A small image VQ-VAE, trained from scratch.
Model: encoder arch swin, encoder activation gelu, encoder moe top_k, encoder patch size [4, 4], encoder widths [80, 160], decoder activation leaky_relu.
Rows from block 8 of the encoder of a small image VQ-VAE, named by matrix and row number. Rows with one number belong to one neuron. Each number is 128 + 24 x the weight over its row's rms, rounded and kept within 0 to 255. All counts start at 0. Numbers have three digits each.
After each neuron's rows are labels from the 100 images, of 14976, where the neuron reaches its highest value: "lies over" is the class under the peak. Only what is clearly more common there than usual is listed. The data: simulated stained blood smears. In brackets: how many of the 100.
# fc1: MLP up (encoder.blocks.8.mlp.fc1.weight, 480x160), inputs 54-107
# fc2: MLP down (encoder.blocks.8.mlp.fc2.weight, 160x480, transposed), outputs 54-107

fc1.1:133123138104116166118124155140131123120111104105142117145149139133154121132126112135129121115102106160151119088140134129131093107137120116116112127120141135103117
fc2.1:104099110135148125164141144136113144113109138156098112126142135135170142179168115110095128071124119089121136133178137115107111098115114130110128107163166088112116
lies over: nucleus (33)

fc1.26:122126136151121160086101108180144129108121113145107151094130098131131140109095120128111166110148118125132152118135126150160122116134154123116127132101138088100121
fc2.26:134105111116126139123125152121142122138092155130139185100151121122107120119163139161142115108108131090152106137130117130137145100114131112132132153119153108145134
lies over: nucleus (87)

fc1.443:107140150098147095131128136172100172135118151126102135163154107126094108120115085158119154130179129160157115138092105134118092142131119126161139137137150121106116
fc2.443:147086124156128161167102082124117149143140125117173102149151154122148074156104148115110117112180122118118155132105130172101086132106126085104132130104114141053127
lies over: small cell (56)

fc1.344:098149106127156145152135169158148152085147098101170133119077114127161151143095098089096137117167128132139135120144140141119104170161095118130094066138118141117088
fc2.344:130137144147160124123106075122127128147095100156162152115147157106130141098114149132117087147132131116098127154126119123118119144152126124094116106137113098158159
lies over: small cell (99)

fc1.408:149125139082119134137158082165183140104128127120110150126109121154120117120083103120078143127147134125161109149098117088155178128135152160148143146113114132156128
fc2.408:131150154159122143108102132131088172136130106106154127165150097124147165110146116128122105140100172149121131098177108148129159155197111111153137128147153110138121
lies over: small cell (71)

fc1.12:109126120148118140110124153143127128155127146141116117120169117122118168157122131117142092141122120130139115121134127084166099168098083129119080140126159163123131
fc2.12:100124163133128071094106129114147172079108138136136092157128103132168155130113118138129090206129128135119165122162100159162135156132112119169113119125130121094136
lies over: large cell (66)

fc1.255:132134165110086126105145147144133124124147141147121150128136118112092137158114108173138119096100147129144117136110123121158107135136111114137136160143163136162133
fc2.255:140162154099158109114093130170142142162144100121081116138150124152101169133149139126138118141088172074104092130116100129107166099131158160138110118150137098127112
lies over: large cell (85)

fc1.322:146154094170148134171129142143102151120089110131137094105124103140118113136101114103123126123107123115114140094109139110101109174131138134107105192140143119140145
fc2.322:149146100125130158132115154147118102146115141135156129149132142140129141144135119108147143125088116173157182090126107169115163117094138179151159092109139124114156
lies over: small cell (90)

fc1.143:104187109141148176096144126158123147114135168118143155119104090157146106127111090163118142170128136116136115127119168138177118125168143068112099131115116106153108
fc2.143:137125129112105142119115129152155111136118120117113116122103081139139103167123131135178152134130124144104140110096139148104122136134168118113141146081137143086154
lies over: large cell (84)

fc1.141:128112103148136116135122159148143128089135134155137105115121107104151101160110054109099091145073120122092133117156141128100112191121120121087178133107190090124151
fc2.141:119139136152065100131091163109105143122102138130112142129089131091152101182134141144109095142156112128167131166164143124116151131119122132117126143121158123201167
lies over: large cell (46)

fc1.249:122103130141136126133151139149120159119113151160105073131114126153124136121098082138146102138133148124124141139098131108140124118121109120144134119113180138116108
fc2.249:167125121120141117128106095104147125123177139140148135198172106173142173134120131127093099103163092188095146156125157123106134133127141143148122109161136107138148
lies over: small cell (84)

fc1.449:152116117092146121129144105170138098124133169156143147138161135115159118106104093096108162171106095127099150143173144110091085127099108092117152142153135144125128
fc2.449:125178102138125108113130111121130137097128141115160164093122141118090140084110147142112125126120170076168109147108157154162139086133113156130166132133156115162149
lies over: large cell (65)

fc1.76:092111140117129140149158121112142108162139131108135147162149103138087110137127146168144065131127098152133083116167108183143155124135130136129123104156154128085095
fc2.76:160085121113183136087125114161115113161150099120130133109144135093127167124203114147113140147120141150099113133148159092096128155124123202149110104129100141140134
lies over: nucleus (85)

fc1.297:107128138105140117132122150110134100138107111105146151163101166119131111135126138108138154134137112170146070098140127106096168171111118160163102106118123146158084
fc2.297:140134119111089121113113089157125140090105128137149143153169132112121109119136108157112105156113169154113174189147128122145104134144104122144132140106114110085141
lies over: nucleus (90)

fc1.325:142177115115152132159130077118119128097104129110142141137102125148123119139102107196118135112131078121155124135106145133135131132144134132133157156155155158115126
fc2.325:140134108109112171100120128108128098082127113139108124151143168171119089144099183107131097163166129145115101160103139113111113113156087128111137148174152099141105
lies over: large cell (45)

fc1.334:156140133122095141119162140156052110120127094118128116125124196139127126178121146126166143137191133102139153074107097141122120134179169146132081118121113123132092
fc2.334:137137129141146165108147134151160146115163162104137150134145092083140100134164112128138127153074133121128140154127125117120131134116114120121122140130142128125130
lies over: nucleus (25)

fc1.182:121167130102091091146160096124129110114132137124113145115103125120123123154143095141126119137170152154140116152170108156120105147138090102136149149170152109091118
fc2.182:132117166149120146139119114089107118135116155112132215120095122124151140156136136103142156123126105179118171114061132092098108156136105139177074141141153112129082
lies over: nucleus (26)

fc1.327:111197123125140146138058136121111122119174139186122141153117122132138104144126118122078130149112131158085118096129107113141162147157080135145120132136134089118113
fc2.327:165140120129124123086136105134136152117091085108106122126137100154100124113161161149123157125121117124171159147112125097140144101071140129115143139124152159126159
lies over: nucleus (26)